Weights of a small image classifier.
Data: 195000 training examples, 6.8 epochs.
Rows from block 4 of a small image classifier, named by matrix and row number. Rows with one number belong to one neuron. Each number is 128 + 32 x the weight over its row's rms, rounded and kept within 0 to 255. All counts start at 0. Numbers have three digits each.
After each neuron's rows are labels from the 100 images, of 14976, where the neuron reaches its highest value: "responds to" is what is common among them. Only what is clearly more common there than usual is listed. The data: procedural textures in two colours, tilted and lit.
# fc1: MLP up (model.blocks.4.mlp.fc1.weight, 512x128), inputs 0-63
# fc2: MLP down (model.blocks.4.mlp.fc2.weight, 128x512, transposed), outputs 0-63

fc1.102:126125146093127118125126128128128128151128129113128185125128129096128128128138128128130128186128128128103128000185167128149125127128128126121236129128103128128128056128128081067135128126134128
fc2.102:159128059127126131127128204128128128128132131126038190132129131127128138128129122104128128117121128128127088060068131128043126128127131128134132128128128127128128128190197127162129128131128129
responds to: black; ground colour: black; white; pattern colour: white

fc1.216:126130128128128128128128128128128128128218128128128128207128128127133128128128128125128128128128128128126126120128128128128128128128128128128131128187122128132128129128229128128128128128128173
fc2.216:094128105126128129125117126128128127136130145128130255128144126017128099128180127127135128120064104127119169073175137123131104143128129128113131134130126123130129130126139128128146125175136147
responds to: ground colour: black; ground colour: brown

fc1.237:128133074128128128129249129126159197128128128083127206128128129128128144129128128128128128128128130128128084092128128128102128132128128125145128128132128114128127111128133047128128128128128128
fc2.237:132128127128117128128127255128126128119128132058127128138127148128131128142126126126127127088114192128126030033129128129128128128128137126126203147066128128134130128138128122093127126122126128
responds to: purple; pattern colour: purple; pattern colour: blue; ground colour: green

fc1.482:128130099129128127128128128110128128128120105128128128128128128000128102223125130129127041118179128127128125118124131064128128132040120128128126128128128130123129128047129088127124128133125126
fc2.482:129128128126128128128158128133128127128126129057136131136128128128128128135128128137137128128126128113128000111078145127128128128128141132128128133089131128126252128128128098126128128128128128
responds to: blue; pattern colour: blue; red; ground colour: orange

fc1.152:148128103154128128129194128102129137128127123128128133128135127125124123128128128127130126127128127128135129126128128128128128128094127120128126022140128000127126079129129128129132128171129128
fc2.152:128128128128127134126116251128109123125128134139123128127107128128132128128126122104127128110255135128125128118128128129083128128128128124120180153128000128143127168255129130069127000116128128
responds to: yellow; ground colour: yellow; blue; pattern colour: blue

fc1.142:128130128128128128128128128129128128152128126128128132130128127128128127136127129000127129128162129128127127109128128119128126128127128130129128128210128128124128128127127124128128128170128130
fc2.142:128130107126118127136139125128135128129128123134129128128126130128128164129128129132128128128122122128128128128128128125128158138131128129128128128128183118127112127128126134123128232133128040
responds to: pattern colour: teal; pattern colour: blue; ground colour: orange

fc1.100:127128129128129128126129127129129128128129241128128128129131128057146128128128122128128129023221128128121128124128137000129093128128128129128127128128129121128128128128127128128127129128128128
fc2.100:121138136107128130121119127128133128128149129128137214144128094136141053128189128124141128128134092128122125128127126114146127128128129149134142165128045134138122138116128129130134101144126148
responds to: black; ground colour: black; white; pattern colour: white

fc1.109:128131059128128128128128131128128140128128128128128128128128128129128128183126118000127128128128128128128126127128128127128128128127128128128128128128128128127128128128128128128128128128128127
fc2.109:146130131078142127126129124129175129121134128135109095128124146132154142149151131126118129159133067172120132136116106118074123129156121127197053133247127079146085130128127139130136124130121170
responds to: grey; pattern colour: black; ground colour: grey

fc1.125:124128128128128128129128128128128153148128128128128255150128129128150128128168130128128114128128131128189128075130128129128128128126128128122128128128000128128128128128128128118160128128184128
fc2.125:109133103128125127128128214073127183128128124127133255141128128000138131125129129129128128113123137133128131042128128128128128127128143136130176132127126128128128128127128127129133128128128130
responds to: yellow; ground colour: yellow; purple; pattern colour: purple

fc1.212:127130128128128127125128128128129128128127128107128128153130129128128128255128129128128128128128127128128128040128129113129084128104123129130127128139129113128127126128128128128128128255128255
fc2.212:128154115128128124127213123129127127128101115125128169149134128121129128128122133129126120106247130127127126082021172109132125128084129218133128130136127143053129128127127103113128128136127132
responds to: red; ground colour: red; purple; ground colour: purple

fc1.271:128141127127105129128128137125127124209131131130127128128127127128128127146126128081125122128157131128121126124128128128139130128128129128125128128127127000131110129123128129128244128127129127
fc2.271:128129165108130128129129017127132126130128053128128128127128128128128128134136133125124128239127016129128128128128128127159128106128128128130124127184129126123124127022128128128128128181128177
responds to: ground colour: orange; pattern colour: blue; ground colour: red

fc1.79:128129087128127031130128129128248128127128129128123128128127128128128128130147128128128079128128128128129044127127129128127129128126128122129123128204128019128128128130173128128128127207128183
fc2.79:128140127128127073128144129122129200129127128128127128147128135127144190139128128124127127123255128128128000127116129121068176158128126124127128132130128127127128128127128127128124126131102128
responds to: purple; pattern colour: purple; yellow; ground colour: yellow

fc1.119:120128141109128213126126128132124127140127112128140124132128127125143126124126134131127136134255133128128129137128130076138128123128131132092136128128126131124133129125119128127128136123129136
fc2.119:093108122128166141127130042125142122129140129139125110130132119137105045137130128123138127112132111108123187129194133128237123137131137128095069128129132113132072127124127139126130128132129149
responds to: ground colour: brown

fc1.433:129126130128128128127124128132128126129128127128129124128128128129128128125128128130128131128198128088128130134128126128127126125128128129127130128128080131128130101128127130128128128126129255
fc2.433:124127123159145128127129121128151128131138128127129128128131093128000119130128129126129128127128127123127170136166129128168125211122128129122085128130129123127028127126120128128128128129128154
responds to: brown; ground colour: brown; teal; pattern colour: teal

fc1.19:128128128128128128128128128128128128128128128128128128128128128128128128128129078128128129128129128128128128127128128127128128128127128128128127128129128128127000128219128128128176000128128128
fc2.19:127128129128130128124127128129114124127128128128128128129131128127131129125121132127125129127159168128126129124128128128131111125126129129128136129117116128131129129128109127125130129127129143
responds to: teal; brown; green; pattern colour: teal

fc1.232:128127128128128128126126155131128129012128128128128201129128128125127133128128119128135128128128128128128128126128129128239123129128128133132128128127127000130130129128128128128128127128128133
fc2.232:128146078133128129128126125129193121127122135150128128128085128163139128127128123130127122126255115130116050168125074114126126132147128131152158172112111143157000139128156184128127107130123155
responds to: white; pattern colour: white

fc1.450:128128128128128129128147128127129130130196128128128128128128127129128107128128218034117128128138141128128128129133128128130082129053156128128128127128113124151064128117128099126205128125128235
fc2.450:128128120128102128128122128127131127128114128128114138128128129133106128128255106135212128128124015128137128128128128128128128101149128129128183112128145128128128091128160128128128128158128000
responds to: pattern colour: teal; pattern colour: blue; ground colour: orange

fc1.54:082114123128128130127127128137126128127134136128129129128131123114128126127126128118128129127219129048126131129255138128128127127124169139128129181127099130255141130118231128127128128127128128
fc2.54:115132061238128126128133136126127128129024127126129138129128130123127129132126131148127127059101129126128186064128128127110128221092128128125123128130130123116127100128128125109128130130081128
responds to: green; pattern colour: green; pink; ground colour: pink

fc1.227:128128122128117109128128129133128124129128128106129128126127180144128255128128130133128128129126128129128128129127122109066128091077125151128128128131108128128128111127124125022128129176128128
fc2.227:125128128104128129104128000128128128128179128154128128137142006128128128132129128106130128128128128126128129128129128128202127128128130130128128134128127128128128180116102125132129128129128135
responds to: black; pink; pattern colour: black; ground colour: pink

fc1.358:128128128128127128128128129128128128128149128128128128128065128128128250140137115128128128128145128128128127128127128128128128127128156128136135128128128085127128128128128128128128128128128128
fc2.358:127127147125127128125123079130122127129137129128128129128129060132126120121141127126151128133111121127125151147142123132144125111155128128136148130110067130139130134128122129128134127121156133
responds to: purple; green; ground colour: purple; pattern colour: green

fc1.287:126128128129129128128130131125124208255255128128128128128129132117128127182128128000127129130127129129129128117130255133128131127128128126124128123131129128125130129128128128128128130126128125
fc2.287:143127136090143128128124110128151087153172128127130039129128128144124114132130128112125128237128128149128174223131088127158075040136122110147094100147129127128000116127123128134128128128156188
responds to: pink; ground colour: pink

fc1.432:128129128128128128126137128130128129128130128128128138151145128128128128159128128041128128040154128128085126000128144110185123128128131129191128128128069128127129128128128122128128128129128221
fc2.432:114131131123127138095107095154126128128142145126138196138151055128132073128171130127128129121158130128099000126126128122162091128122131205130135154115123130163128129101124128129128126128122152
responds to: grey; pattern colour: grey; black; ground colour: black

fc1.340:128127135125129127128129126128128128080128125128128127128128127128127127127128128128128129129125128128129129128128128129131129128128128128128126127128128128126129128128125128129255129128128127
fc2.340:137163104135127117165150156119150171129126125128128092128127158091131135150104136126115124124122144128129081000069128127109153181117129129122107131164255109115082130130133121128123126161066126
responds to: teal; pattern colour: teal; grey; ground colour: grey

fc1.88:127128129125128128127128128128127128129189128128128128128128128128128128128133128128128129128128128128128129128130128129129128127128129128127128128127128128128128129128128128127128128128128129
fc2.88:164112132145121128127128124129107104128107129107124255128134128128068127123114129128128128127103133118170128062134200134128117122129128128140157108111129134128152115134116119125128133128148093
responds to: white; pattern colour: white; ground colour: white; pattern colour: black

fc1.252:128130000131128128130128128089191159128127125128128129128128128128128126128128128128130102127128128128129108128128128128128146129127128115128053127133128000125111128129190087128128128128128128
fc2.252:134124128128071132128120229129123121122113138129125128128100129128128133128124128112126127119226129128126074068128128128031127128128132124125252255073126128134128133208128128018128012124128119
responds to: yellow; purple; ground colour: yellow; pattern colour: purple

fc1.124:128127128091128128127127128130127126128127128129128205106128128128136131127129129129148129131128128129127128097128177123127127127151067128115129132158080128129128128129128000119133128131142131
fc2.124:163128128128122129128128132128128128131132128127000128130128134128128159127155129127128129130000128131131102133124126128072128125128128128185159128124128127128128128127132128135157128128129114
responds to: black; ground colour: black; white; pattern colour: white

fc1.446:222123114128129124145127131053119128126123116128128127127112143111128128125120128000128122126126128130129139050127173130118139129129170128128128129128123129128132130131127083130128128128122128
fc2.446:127119128128074140127128129128112126176131128093128128128149140131072132124128136122128128132118128121128179142250127176128128080128195121177179070000143125114123099114128126126153128118172117
responds to: black; grey; pattern colour: black; ground colour: grey

fc1.347:140183130127128128153128128129128127128128066128134128128128110190129128128128129128128169130165128161128128244061125123128128128128127128146128128128126128165127128130127128128128128120128136
fc2.347:236128128128128129174128129127128128042129128128125128128100128138122128132128125128128128128162128129159129128119074129128128129161125128255128127000127128133127128255128120134128128089146128
responds to: brown; green; ground colour: brown; pattern colour: green

fc1.95:128126129128093136127128143133128128129128128127133130177131131133128197128128128128129128127128153122127128128128128121127111128128130152128176139127025128135128128124128128128142128127148128
fc2.95:128129130129196123129131072087211136128146127128145129133148065126128073167128121128154122108124110127128150127128133128134144162127133130117008128142128128127124129128128108128082128129128130
responds to: yellow; ground colour: yellow; pattern colour: purple; pattern colour: blue

fc1.160:075128129128128166128007128129128128126155126129113150128129156128128128128255129128128129128108129167128137128165110129128127128135128128128128128202128128173000119096127150178187129129170138
fc2.160:170130128127128128137135128120128131128128068102129128197128128128121129163128128128128122129000128117255124128126127128128133128128130127216129105128128182043157128151134121128128127128128128
responds to: yellow; ground colour: yellow

fc1.427:130128129079128126125084167130128127129128101127130127129128128168128128127127129128126148129127128128127128144127025110128126127123128133128136178128129129127129129057127128131128128092128220
fc2.427:223127102133128128134128128127145129125142145128120089128128128129128128185128111124128126127168128128128128128128128128128128130129133127135126128128128076165127128149129120153128128128128128
responds to: grey; ground colour: grey; blue; pattern colour: blue

fc1.190:126128130126130128123128125132128128128128114129131126128128128118130127126126128128128130128126129128126129123128128097129127223128130133127127128133128129128128144128126128129135128128128153
fc2.190:103131127126128128125128126102122130128130129130129125134129128080190123129037130096000131128128255127085128111129140127131126149126138135128127139128125128132128141118127128133130128129094135
responds to: pattern colour: blue; ground colour: red; ground colour: orange

fc1.241:130128128127127131128136127130129125128208130128125129154128127143128209255128128128128125129127127128128127132128127077129232128129128128136127125128128128128128127124127129254127128128196127
fc2.241:000176141127127128128130130128125132129132127153153128128128129126144129143128130125123128129142129128128000128081128128128131128128129120128131135128128131127126139128142129128130129128128128
responds to: red; purple; pattern colour: red; ground colour: purple

fc1.367:184128128128128128128128128128128128128128129128128147128129128128128128141128000128229127128128129128128128128128165092255128141128128127128128128128156128128084128128166128178128128128163128
fc2.367:129128126128099130128127131131161125129127132128128104116126129215128134125255099129128128128255000128126128143128070128125125127139125103129130128128128127128094127128128128127128114130128127
responds to: pattern colour: red; pattern colour: purple; ground colour: white

fc1.211:128128128126128088126128127126128128128128128128128125128127128128130128128125128127127131128125128128128128127127127128128128128129128127128128128128128128197126084128126129128127128129126128
fc2.211:127128123113052128102134098127141129187144144125137114131178130127133129148127173123128128128129128126097120108128207082148106152000128124121053127160192097122112125054131096137133127218101189
responds to: pattern colour: purple

fc1.161:128128128128015128128128128128128128128128172128164129129194188131130128128128129128128128128128128128128128019128128070129128128114124126061128156132128128128128069128128080126160128128178255
fc2.161:127128097128128127127131128128138131128100128128122144130129203128118133128130128127153128071119000104126127064128162128128126129125115131128127129129128122099128128128127125128128128151136130
responds to: purple; ground colour: purple; yellow; pattern colour: yellow

fc1.189:128131128128128128129128128128129128128128128128128128128128128128128128128128128128128128128255128128128128128123128128128128128128128128128128128136128128128127128128148128128128093128128128
fc2.189:115128129122133127120128069128131129128128131128130121128136123152134129128136134128134128128130094127107128127127128128228093133128128128129000134194135122129077127129115128128129128183125151
responds to: ground colour: brown; pattern colour: white; ground colour: black

fc1.26:128128128128158128128128125128128120128128128128131130128130124129128100128128128128132128128128126124128128121143140127132128128128127127128111129255128128128094128130127117127128122154128128
fc2.26:128129122128031128157128204128128128129128128125128128131085150128128249125128128128127128128191128128128128128128127128128128127128128129128234128055129110128126128128128128122172128128128128
responds to: pattern colour: green; ground colour: red; ground colour: brown

fc1.140:122128127128128128125128126133125125140133123128129130128125128128128186123128136133127128129140130129122129000129127124128128126131127141127131128128128128126134126124125130126128130133252128
fc2.140:120127150092105139123122101128104128140162128132127111135111111129127125133152131116119127249127151141128160142130094127201098083137126161212155131126088130129107135090129131145188128132161212
responds to: brown; ground colour: brown; grey; pattern colour: grey

fc1.461:084129128128128128239128176128128128129128126126128151129128129128128129128146133128127000128128131128128128128128128128128128128126128128128158127128000128128128122128129125126189128128150128
fc2.461:128136128128127128128128141084063128129106011127133137147119128068128128126128135128128123129122188130203137125129072127128128127128130165144147128127021170125128128126128127129132128128128130
responds to: yellow; ground colour: yellow; blue; pattern colour: blue

fc1.383:128128128128128128128128255128128128128128128128128128128128128128128128128128128000128128128182128128128128128128128128128128128128128128128144128128128128128128128128128128128128128128128178
fc2.383:129128128126128128128128128128129128128128128128128124128128128131128129128129128128128128129116127128128128131128125128129127126131128128130125128127128127128128128128127129128128128128129129
responds to: purple; pattern colour: blue

fc1.250:128126128128128128129128127128128128128128129128128128128128128168127128180128128025128033128128128128128129129128127128128129128129128128128127128127123128128128128128128129128128128128132127
fc2.250:126165128065121125184175158111122195132130109121127042128126255114152154176117164125077128131142140132127093159116077128068215127138128098133128129144145107113097121130128124128137131127126111
responds to: pink; ground colour: pink; pattern colour: grey

fc1.67:125126128127128128123127131129126190131127127127129255131087129127128128127128130129128129128127213128128129022132186114131120126128128129127145128129000148127057129127128011127129128128130134
fc2.67:124129097122125128124124129131127121127128141129128128129121131127131206129127129124125129119103131155119000000116127123115121128149128128130130136126128128138128133123129136129128125128126130
responds to: pattern colour: white; ground colour: brown; ground colour: black

fc1.320:127130053127127130127125131128127202128214126127131128130145123136129130233129129129145128023128129128084127152087128133126128128126127137128132128129100129132129127125128127126128129119128128
fc2.320:128100129129174141125119078134123117128146153127128127132170065133072040129126133117128128132114136124128134130182128128153119116125145133126112131128128128146128127128089132129131128130149140
responds to: pink; ground colour: pink; pattern colour: green; pattern colour: black

fc1.203:239149130128128128128128127128128171131192126102129128128129161128128128128138128128129129129179128128128204128143128128130127127128134129128128128130128119128126128097127128128129136128131128
fc2.203:129128129116145128131128127128146128123128128128128134128129115137129139128166113128144128128005126127128210128127132128140127000130131128129127128127116120130128130129128127128128127147122139
responds to: teal; ground colour: teal; pattern colour: white

fc1.74:131123128129128128128129233130128128128128130127128131128131128128125132127138062130130130128255128128128129128129128130120128127129128128128128128123131128127133127109122126128128130128132126
fc2.74:112127130127129128123122126129129129130132131129167128128130114075132026121130127128133130129000127129121159084128183136129127127126128128128127133153110124131211128128124128129129127134119129
responds to: teal; pattern colour: teal; red; ground colour: red

fc1.500:127128128128024128140128183128128128129128128127128157129128136127128128128173143120128105128128127128128129128123128128128128128128128128128136127128000128128128124223128128128152128128157128
fc2.500:128128128128128134128128128128125128128128128132127128132000128115128109129087128125097128128155129128128129126130039128128128128129130191149128128119000162132118164127128139128128128128128128
responds to: blue; pattern colour: blue; pattern colour: teal; ground colour: brown

fc1.447:128128073128099127188127128095128124128125140126127126119117128138129166149208128131126117130125208130128127127126125127098162128130127125153128129128124033128032128130128129130127042134127121
fc2.447:128128187099133128128128064128128128128128094128128131128129111126128127130128133125126129131147128128128128127128129128168128128128128129138128129142128128128128128128117127131128128128128214
responds to: ground colour: brown

fc1.58:129127031127128127128128128129129128128173135126127127177128074129147197128255128116130128128127127128128125117127127128127128182128127128128128128127129055128133127128128128129128128130168127
fc2.58:119130156132109128128124129134011128139079133126157117127115134127132053126000198129095127152070171141126130127126124133121131002124128147130154144107121157127131125128123140127140145122140125
responds to: orange; pattern colour: orange; pattern colour: brown; ground colour: grey

fc1.256:137119100129128129128124128126128125126123131128128222128128127128080127127127128129216119000255120126131128128125129031118118132135127133130125127131127133126120127135188128128122128128128124
fc2.256:135117132127128131129126127138128128112128130123226148128146121126128126125130120132137164124128128122127141110130142145129121128128130134132128128128124126129157129174003109129128140125129128
responds to: orange; teal; ground colour: orange; pattern colour: teal

fc1.272:127128116130127128129128131067159131129126128126127175128127130127135130125255129132255024128167117128120127128128126124126131151128127132127201128125128128128131128095129128128128128127126125
fc2.272:144124128129131129135128123127138128128128126127125129130128117132103129127255127133144113127126127124141135144128125128155106110129129132129114121127127125128126123131127124133129132129161130
responds to: teal; ground colour: teal; ground colour: green

fc1.452:128128128128128128128128128128128255128128128128128128128128128128128127128128128090128128128128128128128129128129128027128128227128153128128128128129129127128128128128128127128255128090128129
fc2.452:118128128139164128108105117128108105122128128167134125128080100130129064135102128121085128126140201129121128171126011127144089133149128128171096146128003175192113151129136186129124118130127148
responds to: pattern colour: purple

fc1.186:128131102181128128133128128099140162128128128128128128128128128128128128162128128093127125000128128127128127009126131123128130128077123128128128128138128089127106126128128034128128128128128128
fc2.186:128124121128109130128128146129128127128087130000128228157128138128121133129127128125127128125112128091131072090133130128128128128129255126127151130023129128129147128128128119085130128122133128
responds to: blue; pattern colour: blue; ground colour: grey; ground colour: white

fc1.362:128125128127134128128129122130130124128128122130129127128127123132127123126126128131128128130121126128129134131130125128130129128133127128128121127129127128128127128128123093129255131129128127
fc2.362:134116156173151131116121126132140123123139130103116255128163122079029094129132112121162127114126078111165120097127205142142114160113129128128078074170126128098140128128140076128128123128146130
responds to: grey; white; pattern colour: grey; ground colour: yellow

fc1.460:123133129127131127128133123128137135127128127128128127128129123127133126129127129102127129128255129128126126128126129128131128132122128128128126161129128092128126043128126112128127128128124129
fc2.460:121128128126127128128128126128128124137130124126129128128126128130128129137255133128128128129124112128128128128128127123132135122129130128130148115129128127028117116126135129102128128129135128
responds to: blue; pattern colour: blue; pattern colour: teal; ground colour: red

fc1.71:105128129127128128128124128128136128128128126130130127125128128157128128128140129128128128129127127137038155128205127128128128128136128097126126128130128127129073128000127131129222124169128128
fc2.71:159128137128128128128127128129128128127129129128130128133129128128128128134128128127128128128000128128191109128068128128128126128128128128128128128128128167128193128224128118128128125122128129
responds to: green; white; grey; ground colour: green

fc1.365:128129128128126128128128128128128128128178129128126129127127133128127131251125128128255126128130132147129126109128128124128128128128128128209128205128128128142128128129128128128130128128128127
fc2.365:111164128101131119138136126128129159122129101130123069128111121123246128170129128127128128144155128174127128202128056128127139128182128129244128132128099107129045129133126129137129135130116153
responds to: pink; ground colour: pink; pattern colour: green; ground colour: red

fc1.177:155128128130119128129129128126129128140190128128127129131128130129128128129088149063073128126131128128128113130128157128141088130081151128127128128127128119128087127079129128126139128127128211
fc2.177:128128118128104128128128128128147127128096128128119128128128129128103128128255107138226128128122026128140128128128128128128128118131128129128159098128151128128128082128163128128128128185128000
responds to: pattern colour: teal; pattern colour: blue; ground colour: orange

fc1.489:128128130130128133125141133131124127124126126129130167128129130128129128125127131131127130128126131128127118131128125129127010125121127104126128128129128131128130127141125130124163129127129129
fc2.489:126140129174129120128155044077127138136125081127101128132133126107128127128070146128125102128126131128130130128133128115143128128123126255139119086145128128115109121122114119128129136145129140
responds to: pattern colour: green; ground colour: brown; ground colour: orange; pattern colour: teal

fc1.273:128127126129125128130127128117134128128153129129128128126127127033129156137127030000157127124158123128128129128128128046128255131130127000121126128128128128131126128129128128130126128128126128
fc2.273:136129109130038137131128147124128128128127129133112128128113152128126179127128128111124105126245128132132131130128124141069129128132128128135255129127107128130000132131139128118128126114128116
responds to: pink; ground colour: pink; pattern colour: yellow; ground colour: purple

fc1.236:128128130128130128128128125128128127128127128129129129127128126129128126128121129130128128128128128035128137128128128104236071128128126128202127128228000128128128128128127129121127128187128180
fc2.236:128128117128128128183128137128128128128128128116128127128051128129128149124128128131128128128148128134128077128128126140028191128128129129128128128011128121128127128134128128121128128128128128
responds to: red; white; ground colour: red; pattern colour: white

fc1.415:128128000128128128127128128128128206128128127128128162128130128126128128128128128128128128128130128128128128128128137128128126127128128128128128128133128125128128128128128120128128129128129130
fc2.415:123125167127128128129156119124098129146129109107137130128167125133000130143170158130129128129143128128129134137200125128161128122109129130133053110144188121046117100125110098128131140139164132
responds to: yellow; ground colour: yellow; pattern colour: blue; pattern colour: purple

fc1.257:131123110129127140159127128128126122128162128060126123126129127167122128126232131129127107134167130128132128131132126131127131120129130117146128126122128128127087127149117131079128129117142124
fc2.257:129154149128103131128128128126128122130255126139094116125083174129132128134125129000122125129137129157115127136128113122126129128186128122130152128128125117131062129126135137122124109122137128
responds to: grey; pattern colour: grey; red; ground colour: red

fc1.420:128128116128013128135124127046127126135128139128123118121118134128128152130128128125128087128189120143128127124128127119128128128136128000136129129128121116135051130135134129128128125128128128
fc2.420:128137135081144124130133012128130128129143079128128127127128130128140128154128139123123128147128060132128128128127128126160128128128127128153127128170130123125100128123110128131128128132128255
responds to: red; grey; ground colour: red; pattern colour: grey

fc1.474:128128128124128128128128151128129128128128133128128132128128144129128128128130121121130086128138128128128128118130133128129128128128128128128127128128114124128000128128128126128127128128128237
fc2.474:121128153121126128133127159128128139152128109031167220128121124116063113116155129128181128134231052125136131117131135139143150123111128128147129128151116140100150115128154116131132105134163118
responds to: brown; ground colour: brown; green; pattern colour: green

fc1.84:128128128128128128128128195128128128128127128128128128128128128127128128127128128129128128128129128128128128121129128128186128128128128128128128128128128129128128128128128128128128000128128128
fc2.84:130129120139119128123128133129127125128138132128113160128133138134112128129139128128133128122255113128127125128130140127122120129122128130145255129137129128129128128127158116128128128128144131
responds to: black; white; pattern colour: black; ground colour: black

fc1.436:128126128128128132128126126129125126128127128130128128128126126130128127127127129129124128129126130129128130130129126129129129125131128130131127127124119130131128128128126131128128129127129125
fc2.436:142116135155105137131124126129126125182129128092129214128131132120000129124123138127128112128098129120145132127167133150131128122126128128131174113124132126122129116136124125128133133129221095
responds to: grey; white; ground colour: grey; ground colour: brown

fc1.308:127128135127128124128128155128128129128128128120128255128110128126129129128128128128130128128202128129128128059128129025127128128128128128141255128217050128128128128134128112128135128128128128
fc2.308:128128071126128134128128174128128128128133130127000139134129128101128128130132128127128128127125129129128128127128129128115128129127129141128135128127128128132180129125139128134131128128128128
responds to: black; ground colour: black; white; pattern colour: white

fc1.29:127150069128128128129128128122128140127128128129115128118128128128128128178128128127128128130128128128128119052126137111128128138081128124132062128142128000128097128128131128172128127255128128
fc2.29:128132128128128123128135208120128162128128128128128128155128128128128138132128128128127128117255128119128000000092128123128152137128128128127129145128128128128128128138161122118127112129128128
responds to: purple; pattern colour: purple; yellow; ground colour: yellow

fc1.121:128128127131128128128129128126128128138214128128127129133129128128128128128128145051119128126144226128128128128138128128137118131088155128127128127127079120128119127107128128126132128127128236
fc2.121:128128097128099128128128128128158127128109128128111128128128129139113144128255118128210128128122005128133128128128128128128128119145128129128152127128166128128128097128158128128128128157128000
responds to: blue; pattern colour: blue; pattern colour: teal; ground colour: orange